{"crop_scale_min": 1, "method": "mae", "encoder_arch": "vit", "encoder_qk_norm": false, "encoder_parallel_block": false, "encoder_patch_size": [6, 6], "encoder_positions": "sincos", "residual_init": "none", "optimizer": "muon", "momentum": 0.95, "max_grad_norm": 1.0, "final_lr_fraction": 0.05}
Rows from block 5 of the encoder of a small masked image model, named by matrix and row number. Rows with one number belong to one neuron. Each number is 128 + 32 x the weight over its row's rms, rounded and kept within 0 to 255. All counts start at 0. Numbers have three digits each.
Before each neuron's rows are labels from the 100 images, of 14848, where the neuron reaches its highest value: "lies over" is the class under the peak; "strongest on" is what is common among them. Only what is clearly more common there than usual is listed. The data: numbers of one to four digits printed on busy colour backdrops. In brackets: how many of the 100.
# fc1: MLP up (encoder.blocks.5.mlp.fc1.weight, 384x192), inputs 0-191
# fc2: MLP down (encoder.blocks.5.mlp.fc2.weight, 192x384, transposed), outputs 0-191

lies over: digit 4 (27)
strongest on: bold (73); length: four (64); the digit 4 (47); black ink (38)
fc1.141:190124091127122162132129166144134134110111092170178164134136132048136103149098149077097117196168114130125124198117097136202096151165135127125108109171132165095129096072173123073077087138097127177121147164123083180170191117092113084117115146142164105162108077071081133073162138075142150121118212110135098127185122150159162140136120095134086120136112145149146133123106160098170129088081131118115129112124140107090119112148133141123160145071143112156112121092147128079146164155173052150101169113101165109124076148166125103143112108114163159168052085103151182041130146112149177140
fc2.141:133167169091129125120098162087148200150146144166175110186137154129134066128142124119133097084125113104141109076144113112067116097134048136105118120134171148130126119133066064124191153161067119149115143138129127182123178142119135146109147144096118125118127127126172104165147074161075144137081154171088079098077117162124147100075161083141115138196122109112096180188110081061102156122067132105168144149052196176128042147154106119122105112119204140171136159100109149130159153114127121178105143200072154092147133140146134124113166118134133150158114172129137082085134145112105116151

lies over: digit 4 (33)
strongest on: the digit 4 (99); last digit: 4 (67); first digit: 4 (61); length: two (54)
fc1.50:143096179136128142108099125168118111132100110169086171128163129119104114108145153156115129118199165102094175161114142147059139091174135058108186149160156135097081145147139146152095157152082154110168162127146118117162114128090120163101119185144135101144082064132191126149078100117152093098090171146155128132055101135100119089070140160137143147183068132082121124111088136155174115137167121116144144162102147086169172157179123146098181125124151041160067130129156138084199140097124072174158125136089086107122138164101123145157121193063087119145110156064166107140109140087100121169
fc2.50:111117157033060160124064119092134141133158063183119164117076121129095130197136107145086136151155125134090155173147135136107112169060107124141079146098143128067161144195118111145124123140153094154130106170151213172091038110126166131148092127117079137078133131108142096156152128157123128121142081151106120149217117112127108123103128114145147098090144174139129138087140174132164119084173118103153101109140094143199106153129141104120175136167128114114130081161178147122153115184136142155152187117171119165128101167140138122166108104157132157099129153113092121076048077075157097087

lies over: digit 4 (34)
strongest on: the digit 1 (57); the digit 4 (47); last digit: 1 (34); first digit: 1 (28)
fc1.146:063104098107141101092110160101130077139133131104143082099170166114134095050130136080127110145128089095157137109158140137134166146212120061123145101180126078136147134099138159121205122128096117099100166127129134101144153130146183131139137112123133136125131164093133167092134100171206141138171146092135130129121173127148138088116100085127173140152087126122073172234192128109128116171094097124120165111124127105119129090143183173172046091089171122114110157128125095100093151189128108102171116078115141144147139064131102118138152177123204169095121183109132105135093190086155096085
fc2.146:185129127125100121111119092133125122130107073071120153134117110139127059155129195125149138110115102132077084111209144126134124172157113093181047162139081070136144094210166167153176137164123168121172149131125115102099153142143103134084133130100098146089127118116138172134153168169098104110148175091119184119122123127179137138098170140097124109109056141185109148116144124101178135142077140088118113095157211155141114191136113175037067146182109123143068117145108095146119114147139158105144114073118117114149170094122192113171127044107119160119090128141175104148152143117116121088

lies over: digit 4 (29)
strongest on: the digit 4 (60); the digit 1 (52); first digit: 4 (37); last digit: 4 (34)
fc1.80:149107128133167138128098087141104132112126105142112194178081158099131124117099132125130178151188102094133125118129204134077172127208150115123150140184101119113180136146096134115147104147099117073092106190113157113127160199112160144157085167130125101079147132122107101107166086162165139150171142108104143141079123107126121108152138062121170105133104123122118164173169138127075137080179142137100178065158100144090120108167088144115083108067160053058099094106125140174133119199163093181169155127112136126115175125116095116138131107071145135065119209141165152131132135073107114065
fc2.80:187109081115172157138139153180111146120132145118165135096127109155104097109114154104163111166135063103103104079088143067171074138151077164136081097153106173080100086137155128130152137126115161093182113170128170115130182155165152109206142119083148160113152141103139132176203084159125122129120147084113080122066129152130150170101131133179064117094066162216125130202148140092176102173121189095133115054114121117107126098117068104105143088138129197095138136130085150102107147099144150164087084119109137147172137125126120122128137063158177081108150131122132132130132121087077148151

lies over: digit 4 (30)
strongest on: the digit 4 (74); length: two (57); last digit: 4 (48); first digit: 4 (46)
fc1.307:170129116104135139159135165070142137162103148103096171157107168085165091108109116121138162130053134102132098080117182172143127132050138161127109137103105126145066130187190148117191080122115139174098116195075133110152137139119133112175075095112187122175131103103082176097153098159164160086158215068122133113119096131143125167184091144091126134096166101152148144164122106108111041156120160177117180149116125145099148161193123190165135133139115169124162096175118075111117088159105136085113133091135115077100114100106154138129084125129109160069121094143078107150125119164124171125
fc2.307:143140115138140129158146107145089100052148124128083111117086146160200135103153046121089118143159112165107123148133088110154109087160132115147090144114130116095159128076123133130109119128137132104133162189097097111184138172139111158134137101159181137152146054184113081080114134131162125131149175141141127108154143165137132104143032106160163092086147156083116101104117149168070124097101219141135165090123139143138123135177093138109154148118180152069166128096134162121139174150178108087071123070164122126125141130173168183113175135112115130145099068163059149095101042158195157107

lies over: digit 9 (38)
strongest on: length: two (63); the digit 9 (53); first digit: 9 (46); last digit: 9 (30)
fc1.190:083141109047107172077100198095107058111143096155121088104152183128127147077179171084163159149122122078154166136125177105085163113185189089103111110142096129084155180145187152081182164138124170154146107153134137133127096128058112124142154150107160129064152140127092099097107144131136113105174165093173123131111123125161158112088119081112139106141059122143149165203104144175108151110080105156187078154113152144084176119130142147117120102133119131141105165152112136184127164101130097142172152106081121148110130065142123116152126144120171186040155118107066129140105138086111128106
fc2.190:090131127120081068099142141132161128151120127079092097140173109082122141062139127133203124133142115181146122128126164130201099148168107114142123169132153084131124056078165091188106123104103158061117170171130130126107140165158083096171148082094098135104090113206146092145146194172178056131083158102111143125123144079084148112124186150144176145172086116162089124127119124093143135139099143103095110144135176134152126191149140152094060142136141171107122078134161158123110166177130137111113110095127163145142128110139135138132088129117144129103161120111131163196143127049018129103

lies over: digit 2 (51)
strongest on: the digit 2 (85); last digit: 2 (49); first digit: 2 (38); white ink (26)
fc1.203:107131125088121106135133137187160143110181143165092127167155146121146091066104084189139126108090076145214099153122153145134090090142094146093126125134150118129096136125124177112124144116130138189144139132111124192148121134172145132098120163130129151129124080090109093070123167150102165116072149130174150147109159189128148191205111124127146109090144091133094084113095118087119090152091164121116194112116107077122127112181148106167180093136116091192170179164148078093133137087141114069121131164162054131159104129182144104085042113084127097172126082126083112098164159131163126194
fc2.203:134149122159177107056186112087129126140160106129120090150113156135098154126144127093162112114144151190132129177076102075255093079147097134125151175161134125090130138083136092156069185089068115132152081130086153116136171130136098107135163169139143118203116130186097095178130069154137137149149141098108147121129118130081202144167160167169150176143136147140155135109118140086084100114094139141134125134120136138118114109092134081075136171137136163130124120171109088107081089168118166174091122140130097081150162165128205114142112104145095149098078098118110143133099121108134053079

lies over: digit 4 (32)
strongest on: bold (72); black ink (54); the digit 4 (54); length: two (53)
fc1.37:173116142166099094134135141153076148135064095104117118115133128089136102113123129157152144209212095139114138162115156101120136067110133132126085131142121107124137185126120134106125112120151134083170154163092152198137113126122072106118114105070190112158140185118133175128134111145181126099148144115171186142174118168125148112107155153121102081170107110097094116063162176120065172142087104131091080168116072092085164126192084127093129119062141135134172114169166157165139136086138094095127148141089070145089081067159068121169111147147131171096135158115139153192181064109156142104
fc2.37:102128114105120188126129172147118103080193075130118157137089092118138101117103096070120133147081152080127130120107149202118188116131112163107064111238096099109110108164166127166124070149173119144080130128150142082145090087107175075137109102159104114078156106152093174120155139106121130127206100091116132099119159122124155158140141084139149156126062120166160114097140145132178130122102094129112199142162114177151101067079122143134137136193102157160111150136113146111159134140114118089143040108109160103168143206110153140136146107136164131119092081151165163124111143105180071188